A small image captioner, trained from scratch: decoder activation gelu.
Rows from block 3 of the text decoder, named by matrix and row number. Each number is 500 + 25 x the weight over the matrix's rms, rounded and kept within 0 to 999. All counts start at 0. Numbers have three digits each.
# k: cross-attention key (decoder.blocks.3.cross_attn.k.weight, 256x256), inputs 0-63
k.6:536519523538492499490459517503529455485516546461497473485506512514473506533518494511499526511495501505515499493470479512496547541493506492514497529512512499531481485493530533465544485488543470
k.7:503494487525510511514457490499525475473509546458477489457446454495479451492491527494517526485488547494519482510478477546515517520530536497531461547519505455543441477482479550471498532475513477
k.8:476503480485503504499517473504464511519513441523528505542497514532521526473536492505480496520528444482499484523485543492488460493516492529502551499486489507503526494516488498519498498516489513
k.9:484482499483525484547457505514540460487476536496494482499471511454468454509472539497543536521488538543521506525511450527504505513475505494482459489515509481533477481497525528481509493494550497
k.10:498466529489518502467541487481482513524515472491517484558515528529491550520506478515489510465543466469497520530520527449474461462515518526508536478448470512465518541524480460541493522528476506
k.11:482486484460465527453536489459509541525493477527532519556538523510501536491491480508464499490518481453470526529527511486473438448522465505505538516489478551473554528485469505525482472541472521
k.12:459466512436480475540526475508518480533496498527542518499486554501495455488514510510529533537477515549501482526522481535528484513495484474419458457555523553518518496517525447498498483531538486
k.13:528505508493513526475483484497499480472494459512477495495492477537483516496527491475508520470542479502495516474513519478479482488528492497505544555480533493502463538485499539515482543507465500
k.14:484506534514502531471523478504466555480511443515516501542490523531521561504498494495509500482554473472506481481497529477507467481500484531512558502456497497469499516477504471504475527528484539
k.15:535520506499519508509460522506530436469493565463463472447462486506491458522485498491499508509443554544494508488498474546506530548476494449494478475540498476542460458466513523490505514479521500
k.16:478533512520511501482522509531502479460535479472479493458541495514532464519475509470468488513510498507466493469477499473448477500491522507540515491476517445537522479461510504505495506463482458
k.17:475466497471511462481490521496474520525490479534524512498477513473469536460502510502509517472494491514501505532531488479526524487523507482449522492508505557494528524509529475521491496507529523
k.18:484524522532486525532495519501504515466481481515462509494506485500483482526475507495498469529487522476480520501507513517448471513478521491531482473494496453549507471463479491493520472465492460
k.19:511528513544503511530504458509477488476480513492476508506491477490517467503450523535495519499524481470480520491515481541493528491484495508472479481489539467526507508485514479504479538479517486
k.20:535530481530491547513485499539485483511532506457497493501487492513463508477523497495466492505513515485508552488486530514489506497485544499520511536485479455491479523503487558524486482461516498
k.21:515538497548482496476513520513492466492509479501510491450543478525496477480492485458472511473482482458458496455486488507484473482485524514526485479478476479544496480479463545495499513515485456
k.22:474488467436477478492464506503501527528491505499547474529514519452503518454508492492493483498474491541550475540485474475506495510500479493489546464523534531487521532491515462506514506510520522
k.23:496503484501526515479509533480529498493528508499520495472487471506504492486520481454479485477492475490501526511499504460476523528489521477551521523499486502486439500456500535503546502525492503
k.24:474516497485488510508508518468515481506533519505506525482517512503475495493500478486498477473518522484527501479490518482492491495489529468537533536458472489503471515501485501513514480522494478
k.25:518542481555527533507500511512505450447507481492424490446489469532460475501477462497449518475501478505468528443448516538476509527528518473550500552480497432544443465456457546492518533476514496
k.26:521481495493513483519508507517503504495484488503503473494474490513532495484475488517493472540523503490467474491503479524476509495491496523507490505526514512520480484519482505517522534488508492
k.27:484543494555491525513493513491495478456514494472465499495540496556474478492467496453507477461481481490460531485461492533472512500526518486546509493465508476518478484469470558461535494495484489
k.28:499473465446519502523466541470521518504484506503523489525520531464516543505554469458471508464520510501553501519497507470504525511519526484499567521495497517474515513498504511524497470523500506
k.29:499469536493491512501525473489515484515494514527492528482520480535486485512460507513475525487502484509521479465504503498481522478512518526485475477490509467485522508516463516502505504488504514
k.30:493549503559503520482505520513509467492516489498450523462514489551519458490462512509488509468475511478459532476510525483455494476501528482552506500485487472507474476490461540474529491491492475
k.31:479469518473507489490513486486477513509499535527531509534505542450500490489503512507503502533511489538517471499514492494499534506459496520461473463548485569491548471547497440524477509522478482
k.32:532493500481498528529456509474482507543499536454474516485481518495473484501512553538535480465473500507525512485526518518536522520477484461493497513528517482483479490480521474524522509510537502
k.33:528480486512485481533502517485501502507504544469503482501473494512497495488501525510524519494510516496520507489501489490535527528481487480491474512543516456516512504478521497476490527466510520
k.34:496518477465522522515478489520476534489518481477479503485499525510512503481534513495512494512493524510501533516473522483535507507494470471505523518491501501490481466529506501501489522531524486
k.35:521518514513528513496504504499518487486473479513501488452498500534505517501493487515460491515493507470504484505468521545513477498489514514500484488499515472540511490504469534509504509514489524
k.36:509469508468496492494465473513511498548484520483532476544492496442468493496477521506550533459477511522500510520509522496493483491483505506483537489477544523474516497506519514485516492470533516
k.37:465483501479504509487550540508515533505498496532509521506510494504481471471512499492509509525534496478457504480509521518481464514522456475499517470493497478513486518495482507497489483518488478
k.38:518511508522550503557474490559523468506500531519504511522468515455479501492452528530516561505480488528533533503506463488538519525496566481511525515442551478536473480467497511491494499467547533
k.39:508478502486471515476455506501515515530499527494507485525490519473521514515476536552540531468498533547503522483477483507494541497498498484496495513519499497462480513498530501496506513480502518
k.40:526476493481481539492502497480486522502504512481538501552497532443480536467479494498555532479481509537537520493497492502540501514511531517466498466476519509498484509472526457518517502462541483
k.41:453491521463504517505510508496528528528520513511543508525528518517473495485504458454491508473530521522506501484512497483505489525489498484499497467477495522494527513509507499493513459511507518
k.42:492527539498484539528476483502507497546491524519475509535465493463477495522466498543548535492480524567485493534543504496508542511466508509488508492499560521494493508472553514460514511503524495
k.43:509517508488518515488499479517456488492487517478504537501523490552512483521492495511472451540506485448515495510462515517477505480535508519518500544534480458504500514522496490487480532519495516
k.44:501477491498506508491492463508486497499469486490481496523471506450519501525500527516488527486511501531518488484475488518513520521517515483511513516472529524472451502463476514485472539497498508
k.45:491511466471507526487523493488527501485505476503522478480523528491514478504526490455504467468501481531491498511505532505466501498501468477487500468477445539499549481480525469497485449540521460
k.46:513473500493508533522455527512464468504481549480474462508462486458476500502531505480512500513470525537522519524488471491493528511515529485513523492498511517480503464492526519479523511485552482
k.47:488500509493467486517524493491506476465517517474484529452489456516516494515505530463500487519460503468503536492469488486494476463481492499531490536510497446521503463523494507505516513511493473
k.48:485500455537514488498538490481486484472502469501527500491537471575512490470497450472473485502530456482460482482459502505470484492488469466517505478535474500536508535488521509500483484519492497
k.49:513491524513480463484510479482466524541469531493496513514467457461521516531504539555499487521523525492556535480523488498507498483516509487512529510486511501505501484507460494531499510474503548
k.50:536514516473521520481493494504482479545498498509472473494469545443525515512481517494519542526482480513524487530533482498532514505512512540487544489476536480471501485515532477500471493502535518
k.51:508481506510486490530488484504490530519504510524513524500542504483485484503494485516494513463481511521508468504489515476518452467476511513508500472481524475473478527486506476497481502488521524
k.52:516515512482480495487480515485512499454519465474512513521503523522520534474522500496497483459492482511472494489508514511492470498474477501508505492499493481500480538510520490523519488516471509
k.53:470493478537497506489541497512520496479531461486519497479480492526504473481480465521472460529539483454457504482484495482464469507488474509515514483471486497541537487515452472497491495531466529
k.54:521537526522482544509519471495488497487522512506470498469478472540507499486520485479512481520484492522527503535468495515514503506501511479477506485508494468525496523488500487514517510504515521
k.55:479490495516518529492514533476528529471505469508487530477503454566533514487510448469470488476541460468440525521447517474455451470495459481499476497466480456544513517513502502490536501518445520
k.56:492522522495510527510523468532515470490528495486517496483521484539467508503508508517461480490515489504533520516515517483500482476499527524498507503488484483479477522496511490493494490473493539
k.57:482471525510464476475487468493502503487494512536527499518504467514527507523476475526489526538538511497524511483540501523525523469517525497462520490512501524471516527499475478475501504501490531
k.58:489468541476495489536497494503507491563492553479509512502474519446519501530467543562499523532480535542545477471546494495549542477517511513494470531513515535501521455524506443497512524486532493
k.59:528522513510473502514487509526516525502475485526504520516507548495491518515497508503507529480486530499478492502513481522501477504479530506507521479531494480493489520480497516518482497519517493
k.60:502530463534466512488518506502490473466482504500474495528480467508476487508517481506516510525472490466499493519520511505491483513501480488511490498508468504510511505504528494496500481485519475
k.61:528509503487484485528484472517482472513502518521497462508446513481518544548487545533504499526510526559536530473512487522528528500505499526504523498502547523501466515487496458508498542472505518
k.62:481498502510478508491503530499501526467535484507504503495489477550520504494530474515463477512523510443446501467504529515492515508500482467504469528520488478502518512516507527519508509537472473
k.63:535518490502506547505509472522495479458537505507517508479542489561488489490499506475518510463515467470453502505461492515486471485486472511494492525513513475516476500500501525511511482483489495
k.64:484488514518464495517510493506502524504498527472462503486502492493517514518475477515525522505479495469449506488486505519491502487475525495533475492510496476504503520503469510521512477523497500
k.65:482505462533467509519490531527525509516480495510472484485497525538499491524482539493526481513525508466492483457487462512491526502482484476519492500536486478530517492498492466497530481518483455
k.66:483496503511497523506519463514504486501497498497512505532459459503474548498474503507535465497488467532537532526489491504495475471508508501532520546483507473464499499509493521530482540455467545
k.67:498515445573518504476487531514541501452537513449481475451489487564500441501550470474460524484502516476452488462488505554445513521456541525560466524524469495528505481472457522462504522495524439
k.68:503511451567481492516484532497479492441497474487436502483537472554512488497502484445471534453533516440445497431466524528463500538453505528526450505501446453527483515476442540489504482548509450
k.69:495503526447502490498504478508478498522521469511524486524515492492468501490477482511481506514496481526508530559516519487485485473491490489512497499500521532505479504482531524499457522481500525
k.70:526493479462468478502510503494512492516471523519520502478532502502516487468495539530543493517465514532532470547517454522516526511522472480479476448509508502523500457517517514477486450481519502
k.71:539482479517480494515479518469514458507481536465492507466469491466499463479504506536512504515455532542501483483472443509562518543509477487478491515527485466516515489507527522488554495488555504
k.72:493505497447529526530478464529523511493493493478507510505491478488505513513507472502511496521515500499541539535491505496532516510503493514479521468476559524484530528479512476501455483469528546
k.73:503463554415515505470487481476499504565479470548575520567515534451489558511480503504514484506487450526538496563528515462533514488519483486425525469521535547463531490550519468512451487473473561
k.74:499503500469476524519504504480489540506506464526555532509519503516520485522497477474522522514487481515513498563529498492521475494511515521492523481483532530466485520497517528535458508481507550
k.75:509543510521469506493477523494501505524478510503527491495524505520491458491517486490478500533478516502451476489510518489502486531499505498492488504479491512517532489477524513482486472537494462
k.76:487532498546497514473521475525494527496493488474464486491525484528527484509511461470493503505535482501478506480488494522482511504497490486492474500511478477483484501470460496493503496536482480
k.77:524516532446505506479506510512511537506478494487530503517530524517495489486480472507490498501478516513491527526529509454507474521504521486529500501472505533473507521504538538537473509514475514
k.78:512474516470504490495513518529513526500500509509515515486485500473503517492481500508518497495487532527508512526509539476469493512492482507522471475521468488504477514482508487524464521507481531
k.79:470472468490489493492515487508525478465481523492478465492497478483505491497503463494495516492497481511489465524495478491497502505488508485491469486474456488512490511507499498488488482520490508
k.80:496524546506513493506512489468483517496469488483517519533488490470515498485458538517492498544490479513493517470500477483495516511496481494511505493472483516497534486491535483480480488519488501
k.81:485505517523515491500524536480486501481509518497517509486521478522543498511488493465493480522481524454471484488480486492448497482491508475514523489490494506482488512525464530527503517535502457
k.82:498473537488492448455516500463514515505498525494465505481463450470510499554452534569527513486485507497482490462496489517546493509492507510486470515504477522499521510475475489526487530492515478
k.83:479515468479476486498522482514514490530491506498506465517498510488509475482487513451507500519519470486441483488516525504441502492459517497503508495489483496506501505517519493481497479559509454
k.84:495476537444516488495523519463497520515499496537496470506493479454511520504443542568519483492513498510534515477529507511551476494540488517472494483481497543490523478527514466491493514504487494
k.85:499491490465517470485481470485510488538504500495494500490458524485517529496480503544501517484522539525524518480506527509527528477523517529503491532477531525479482496480521488526490491501526515
k.86:500495503519520488517504499491526504510499491508489531461494506512525520526530502510487514486507471489537475483518523496533471505492509520525501505520531518504495511499510531479498496473497515
k.87:520520528467538474526505505523489508509494488494497482510465493508511482478482508497525530507485516496539509480499481524546508500494524502487519514499501523518502474490494465493471516490508520
k.88:499520488501494499509513510477511483479484464522482485474512470503490475506514486511521504496502489476501515490492528492491497514492522529516527493490487481520475492488508505478506506483492500
k.89:487484507514471513490524510490530468490534468468466497489491449489514486507489522493524498490490504472503503481493500515503474507511501479470471526488498481534493515502508489488522502528492467
k.90:462493499523468529474517531519492486496496499505503474508503496546513506509489468491500491516472488504477492483489513530471493522491499502502484456521499470530513498486500500511530496537484446
k.91:472473503498521457518488493504480490492485535502510501532469482473497499508477524532504493512517505521547502521523504518521492498500519528480496513463511529469508487513530461513490489472491489
k.92:504509508532478484495521505484501494472521495514481487476515484514482508492522458475511477481492504449468505486462494519506475469481501463516490468520476503490526517515492542527472502509494502
k.93:509531480498515508487504502505506482460526482495501517478531507518498485503486465458509505512509485477472477480511503518485498500473486492508490484523503469523504522526519509497516496503520457
k.94:449515465546478522498485517474530487504519509506502500464546457545503487509539498465499467479514486481496524516468501504438490482503469486489508496497502493519499481515473522471537509506499487
k.95:524508502482541482504461480490475531514471524526532517512481543490495499505537479501533520490477502543534515497522472490555497510536526507511508529508524539496461496487506476532465530473524550
k.96:481494506525459493496520509482506496457482508472529493469517464532500452512510498514480496534498500510493476498503517523516484476476491495482423493540485504506489471525508521506472494501483452
k.97:480506536515487458503546478459508490520496522533553536484503482476528496481498502545515485548519489484477457470505437529502500471472473505441468490536507526495550459547517454480500489506467492
k.98:544517449541576564497449521541524450490509514502429480476462496479500492473535488454534490437488525525531551507489518523488534530510523466542527498463501444507475517416491548525528531451511486
k.99:487508514438450426508525510496513516498447526499500481514514510502496459529446548576526476545502504504486468519506464547529490492472498525436461487522508514504512482517512485471504488488499512
k.100:459458518474476442472542491433478549538509481530549522528549502516542502497522510507501493531547499463486441487513474506525463439514482550444478476565508569502545459589505452523520482553482459
k.101:466476480503472493502527513491462504484477511522530505535527507494528523521516514460482506516521503491484477515486477489512490496497470496492535470499474501484524485521500505531533508550484496
k.102:501521493502489534541490514536483495528500504475512496526459515477489496474467501525515500486499535552578547502484495478509529485519486482515513487499512483504491475475510516506466537483511554
k.103:481514489521478522481526492476480500480540501503472486510511507524510464476511479477485468480486476480441475493461512473497470477482491467489458483497445463552492492501503510501485498481505486
k.104:494519499505557543536457488525544510471524522502438471506477478507487514470494489493494480461515524536519536502465521485515507520534530482516502500432489488521443537453503518504527531481527524
k.105:509498527455494482531518510477518497510475508515499531510457478467484463491479519571505512531492502530547466493481473537514525489489524533468459459525544498543492499500504474471474448478520504
k.106:478475518472440428508518515481523488457467517484485507475480439514488484516470492552534487578466517513467431472477458525525469507477499511454409485582480495569536473514522459484468480473504486
k.107:511538489524559513508458510538522478511489508472474467489441469477518496497475501474503482468510515524506515494487510516484513526509504497509491493470525453505478500458500512492486498447514496
k.108:546550498507578558521492510537540492493507509504446495500471454478508505510479483465523506457464478500535541488471511513493536511525535502549509546472517481514474528457531542508528532457514524
k.109:485492481496486480507525487521518461505495539505499501499504498480521472486487521554537488536478520539521463501467455532502525476462510517468429511514524456536486495472483518471486481458494467
k.110:548507485523497546507462468524484543557537471491498499563515533474492514481535505463480481442539512498537568521548557419450485486498523508528602518456519526445474543503471476506486527506526509
k.111:444505510503478450518529518496512481481448532503487492504513457499524476519483493528513481527485517510506467499474490538508494500451477491444427470522497482516530444493514476483473482489495457
k.112:477505543455482456476499480495474467504476537507528517505490480500487524509467490515479508519501492532534506508541496512527501515503468480491475466518528542479498510514528497516499510487515529
k.113:514490516460462499497480471511504508525500507507533476474491515496480509511490517487494481501517519527492469530545508511498486508477492521480495495494517531517494473526504495481466485483481524
k.114:492518513498480505460479493478493519497505515533490507466509466500531490490530487498479511499471520484536491480495512497506543497506516489500489535488496509506488481501483486509528484490492513
k.115:529474535469462505526475489478480488524487511503536526524494509510482494510485494494501479486504487498488496489523476529526472509500510487472510479533538496516540524511491472481467517463480517
k.116:509501489539539521519475519521520492455565476488493506489514457485511512467493492495506509511518494486503549521449505480461535531484531504529489555521517485515477506474487528517521493518516483
k.117:503507505464493512490530467501478509530472502509526488528523521486500491495492506516538535485493520492525492502544487482537492503480499530481475443534531552495527512511513472478499489466489513
k.118:517470513466481518499493502518507465498492524521524514505497514456511472472476519496509475524467496537523478501492464490543488489510506477458474476523490550512536493541512477494509491520535496
k.119:498474483495492477509525500481501489495492483508477504513509492482528512497499517514505503528512513521512474515523468519527473514490491500495500530511469492514512476506480498476524491476497485
k.120:482533483509519538518517489526509531472534478494464514484496491515466486515478521463525520513503514492506490477490503502487467514475490475481503529504505500509478526460506486475481486515485507
k.121:519477482500483461467491505521514484517488535501521520502480517482529516496514502522513505506496512503520503530500490523499520487521506485516476498493473531471493466522521480512488518518487522
k.122:505509510463445461514478487509491483528430530509523496525526561440504531487497507532542532547487516532516492502538455500547502487482511504427506473527517554471510491521515477506475494471525517
k.123:501502479547521503493506497493483492460548486505469483505469449539488509488509509480500518505527499490471511498489499510492468512488486528558492538464501478508462515473439526525557538525483487
k.124:494495536455506474504532491455498497488450521497507520539483537481525519503470525531521491534486488530523475486535493489532493470496490529464478477503482552483537467552521489484479516488517506
k.125:528502536475481506523497475517525513491476522484528486525504554470516513509513473540534494488480471520488500495526520515501471470497479488482478453499519523513503484489527492505468494474532507
k.126:462514500499523491478514522501501476505551522510475463469462461508515519461529506500523488501477521487533544491478484504493494523529471478544511554489492478516460501471477505508520501484496494
k.127:497467519469457461523466466480485486543474496491512488516503537490485524496501513542512497525485512534519474525514497512528533528524475473468506508549497545515508502554493501489501489476493523
k.128:470474530499525522475478501518474499522514507493493503505535512509467509495517480469505457500530515523494531489472524502517498520480527493482525479486510497455483499469478512496512512510495523
k.129:502510550459492500466550479461474537541526505495524516559510486456532516469489516541485458483491467476551519544546510461525505450510444511461516506475508518422532481510517459511453524488501528
k.130:510519538440509486492540505456520487535497516491530493547477514494509511491446507537495481501478518487520486538536492439505475457467449519452514517498552518444523504505493443516492490488480533
k.131:502478489502507486469492535515532500506457512476516500470465491520493486507452499527523537496493488494486474508538510520515474528531481487534489514533520514539511527490514484476472522512492485
k.132:566503511523527463528508502527474491481459494488447492455466489535507487535475483492507526541507519532493455465508457501490483531505543502529454525548507458564447510525486519491506514481472483
k.133:508514491535521496522494487501487479473504514496487492491482499517476471521488472481494529518477511512497477455477497532488471516486524490501472525475471496557458507470513528467508526536511488
k.134:514529480483495463486527510491500486480499512493478487509462522515501478492467497518476525497463505496481475497489471534501483508527478527472485497496488516545498484510502528486479486519480465
k.135:490496527484498529518481515481516501508534518489532500542509531503502505477515479517508472484499509496524544499478509472499507517462509465485541500462522491447518500516511462522495471522485513
k.136:496517455495513506491507532535526523461520518504496466503550509533498486479518460476482493499531485493448513500516498500480513517498513486500506489464477516540516486502508505480504507497524504
k.137:529499522469488522494479508508497494482512503482515495485492511499507501493489511533510493483511513489531483489489480501525520506497489487499505538511499527461514524524490487518501499483508511
k.138:470526495520478545497482478495485531515493491497510468485504477469463524476505496526505500529513509482520527482527528489486502494474512513518508522488506473467507492490504524499485487503504528
k.139:493534494516505492492498547530492472484466487469463487465478519523474484489517476489465505487512515485464466492497470549489511509480550493547469496506498470556470484493503572501519504499531519
k.140:536500485498519521497469523533523477490477494521462532482497496512512500505537479461505546519476513509480508488464488535502494531509513476532462491497485479538496495473509515493499474496504483
k.141:469504491504471552474493470500503528533561482505542466536544494455498521497549523481473491512508479483507546523488544455488508487460509462467563499489498499453508495479471506530522512526508504
k.142:507483540461491535495516452450506545508560502520532476534497520496500562471508494520479427498510481500519524516506515444502498433472487508490522479454534503437541483535514441549497525513515537
k.143:527538452539529518483467548523488505476493516484436478454476514528487486540511499489479560482463493487486472482510455518463504536517546485528473506533510474548490511498484539506512505484504511
k.144:457547489533470487459537539513524496463533510501479491490517468582548475529468514477449516500522501427402522490447518516448479463507484524532462550489451487537527496524439534473489536486443480
k.145:483475523497512517454524522461469524506499474474480536493539487496515478505487497487475493501493467494494516500480501476450497464463452495517493490479502504484524477524477507537485494483494476
k.146:466506499491520514463500514494500519515555457522524515542479510441491509512451493516498473443513476525541508497535509483474508477511487479522526490475536530472534534491544485533508525478489513
k.147:538468471540511514534498508546483468479489536472470481483517520516492486496541470478517527518468521477526478498497497532500514521508513505533490483506503494514496486515483526468488457486539485
k.148:509493491452527482520459480479505511532484524531530472543475538423468511470480546514560479506494504570588503549543529454582530524503493501485532462497558521483494504495574496527473492478507554
k.149:441561471565488520448537511490499529499507484503471532467510453609524467541516510459440497518533483419406513436490505508444483485477490487540486537518439480516535460493435525472498509496485485
k.150:500539520524530528451498540478479529457534501500516528509506493503530505508475514490508497483541452462444500480472535491451458500523501523509493498505493466508527511515507535502494541508456478
k.151:545497520441548479530471459511515515534468540529514482491452521401456518462500539506552533496481540593609477519531455498576523494479533487505519465505554501481515525481547515489487512505559513
k.152:472511494500497527436509518526511529497522482466514503489501461558481492480506474454482496483492485454454542503514548493432482494499515507512518522470455471485486535499532507499529525493459467
k.153:565461488439542495554447506500525495530442536522492478515446541403480494470483509496551554486459540609584478548561468476616540544506524467502564497473611524459471506524565516496482478461556576
k.154:520472501432512488524454485482486502542466518515534491519476521423484531478532507526563541461452485557596480560553503492591554542485514479471538461474550507452509512517582498528501496487517550
k.155:552501484448508494566473487478488490511486500518530491509481537422503541465508525506568537496471513613574515580539501502555528515504508474470526508479558545474465535514555505508504512447548519
k.156:493494488570458496477533520474467484482543506510495530489560480569507492486484482490471481489502460421437505442461503517470464458501483504503446502525460494548489470500429492482504507539478482
k.157:499486544421521518448494516463473542523527475520548512519486527450487514525447512553507494486517453507532526521538541475524512462496486534472531470440543526452528508535572457530507492489484538
k.158:459506518519541524501525542505525544504508455487482488491489486472526517531488513500527480472530491479514508492494513456516482512500491495514518500453485511497495510484491476534510539483477492
k.159:434509519566483461460555513486477519502505483501460518475512481588509475495516487477442457536496514445409488449473516500420476492472452494488434523498432467553486467504421506505497479531458486
k.160:528503512476510487491538474519513508534451465507500522490519533508531505523470497524523515474529473494448474462529472522491497506505523508510473496505501513524491541504518510481467510485513517
k.161:461484472486515495510452528514515487484542520477505487524453479495475534469486490506512498503484533497546544515493505468527520527503482489498558486502516484486511472504518505539545497514484495
k.162:529476475457499556476485458529472560526495434538550496532516530494546568461499497501531498464542442493553534528524586427468475470474500537544593492463506536442531547518481498573471540533471548
k.163:530496515491452471481564448494502509533443463549493508506548551509537531530478481512492525515548468505507468490544486507473457489465497532490508450531516531486509530566473494498470511536453482
k.164:456549474506501525487496503453508462447537551435470491463467494476479460474512482508473445498440549508542558500450495538528550515529453477438526517544461489515520450506522496472554477478542487
k.165:531504504498499506470548504536509515484467492493489534536508548515515484502494502502516550481502451485454458533512526479498447486500507533529462454478506492510523532495521524516450511526495474
k.166:492553460494510482543491500452542485438564538445478499453487500527474466445520495516453469491471554480462495494470499512526531541496466482475467530547477471546505469495505496469533477452544446
k.167:530501507510510473497530515544487543534440482522533492502528508521545507568483471502522509504526471493478476465510533520433453465505505549518472462504507538484525521513451507507434521550473503
k.168:501528515521478503531480494462539489460524576457501536501497474507490470472466505510472458483452535509479500480448449542512521511534452482472449491537507462535489442502503508447525488450527474
k.169:507486489507461506471539515490516526472468498506521540498502543486508502520511467508485511463506493469509438532512478465489463502472502518478480455527504488522513508504503501472516489510500486
k.170:534518546489492450537498481516539489482506512511459537500497478519488439541487485542486514487492525532456472464512426572522494525535530518468425499559507465560474455502496524481475493445514488
k.171:448478494519493520512457530494486504512555535471518464512461499496489508492521487525486442529485510498532565535487487482517516482534466502476506511472460484495487463468519508492549503530538521
k.172:480555477509524511551488517460513459445560559434461463457476472490484486434493508478484498485495546495514514519450472528547510537502508446467487514478464455523461472461528483504560480499528476
k.173:506524485533494437535524528511500453454475561464511533460481463514463431510476519522450463538471521489495488461463449521524525510488514486478434511536513463547488433526516497483470448442526430
k.174:533485515471541493508513506528474502535449475535528478495522519516508503524490496492496509487499469516497518527512516469457464515534495549496486481492472542468481543485472481501486533546482502
k.175:539506499524486443486530472488488511480451543486485490497526511494498469516489535534492529481505510538454446475521434538501491497483518538471463524522509475525513488495486472500501510497505464
k.176:544515534484494477482531503484492492479474524498492507494520517508486505522470484530515478512479523511489488484489499528507482497511486502466511491533517469540502488488481495483520503508471481
k.177:494472497514502459486505479471488497464519500482487505481495459508509493531508476505502507517491471476491504470485508506489503515514482501520456515544487506530486490528513489511500480487487523
k.178:472515507530529518514480512515522509509495520479468491488467461514501499522468509488476468500494507515532536476500526523502547507488516487520498501510464493485498476509511494523505540499493479
k.179:493505477481525501535525490513493491464499519497477541467492482520468492514527505485497527494489492484470514534510460504515523482524511508490522511508508492520489503523506494507491502453495521
k.180:462512506496514490508475541507521451459475546473448506450474434471500486499474495506472481495515483496499540485496474533533525509493528498503470535528494454510472517476481512510549478506525500
k.181:473527498490480506487520481501489493511485519490534488492493526480490510471499488492477514485490522524492498537519529503491514482520512500506496477485511541516530505501508487523501486524494472
k.182:483508496489483484526500489478494506461526514479480538514522465482495479478479512489518512524502489484482511520507490516516475512495485487478471514530519508499490488485476503486475472466503517
k.183:460485485532547487474472495512489466508494540484464502500466453487499512522521492514480476509481513508537514473469519526487529517536480515530497505496506482474504478464499499511510497509534520
k.184:515496489497507487495482497520497527523475512514507503501500564476525511502513498496505529486500464532486500502535503513497477514500500486473530492513518524501487482502486520478469484479489491
k.185:526497514501468486513516475501474515473513505488521504522490482487489509505498472498484475502507500519507461468495495480509501473463504493496486483503487466500488506527496479474481531527510497
k.186:487508507518534505499528498490469494490486511496479484503481444501497528504504510507497479472518524513529477468466491488485510474481474488535518534528470470493495501493469483494515504472527491
k.187:483508507543540481516453486514529482492499528517480530449480447497473467502503537502476491473479502496520516501497492505491550541493504522520501555539517495526465476496473548500506521476522521
k.188:493517531489494497517526506483488503532499519511498484509495535518525495500504524518489524516490524489480509526529508493517510503479502478468506489507475524496528497512519515476502525528521510
k.189:480492480502486510511530516470485502486495487505523470524496494488504510496513490483484504487500524516475476474523522495510507522507485477473497497483471502519499496482512482524481487540488495
k.190:523520504471511483534514516496479507504476477510538497523554509509490511516477493468476506503528505505459490493520505520499462500483508485472503498494534514500531489526509501518487498504473495
k.191:547502518487471512533543498479483489523483489524538514507554557495519522513509466519522515500515491483487496497539492509511460488491491519493487488488504487485504523495531503504462488498489504
k.192:505513519535498505464499527461502484454532494478485534481493477517496478504486495518482491519488484499486486471476469517488507463519465532517481508500489463515496478492475496507518500487474515
k.193:526541494463506488527483472485500481486495524465467478510468492447454511516490525511474520527485509542573490507506467487527565528507487453468497469529521495483487465511498473463490511460535498
k.194:531524495519519512533462508472506461495487554456466487486476466494489482508508497486508474499470547533563525530510438511520536508490521460455484504569517506546517485493522519508505490480523494
k.195:468467496503503481453560528478476576491484463523525479509514529532519535535521520497520513490516471463448494464490574437474454451492476530546526522447512526487530543498515482528503533558432502
k.196:488531537486482506507496505479526501534474523530513481496504494474510498504470465522494493493490503495575503522511486541550538485509497494448466459552536538518527484547492494519506492475501545
k.197:473506486484491509548495462509531457510499565499499487474488498501458462502494485494476497526463528528539527533480442537502540527527511488439488495565480504504498449502511472453509485448503501
k.198:469475541499489491474503510479519501493491479484529522474523502529471503521503472519473507550505537473493530496486515516520515477502506507464473504499526472526493486521475471516473506488466506
k.199:510480540538513468473493499480494505498499472519497529472508502544508515529480497531505503500504518511509512438474476478502502484515501528524491513499513518522495468493486506479532521507482498
k.200:479486498498492530531478500522519537524511517517494505526489513506515504518519498512534492488472469509516461528521524509530501516482533508483547499485503536483528525493510496511512469519487480
k.201:493512520468525483510517510491527504510502490509501504514489502489491518473483464524476462526504514502526519483471485509508498518501486504463468520526534481510504477509512513469512508496500475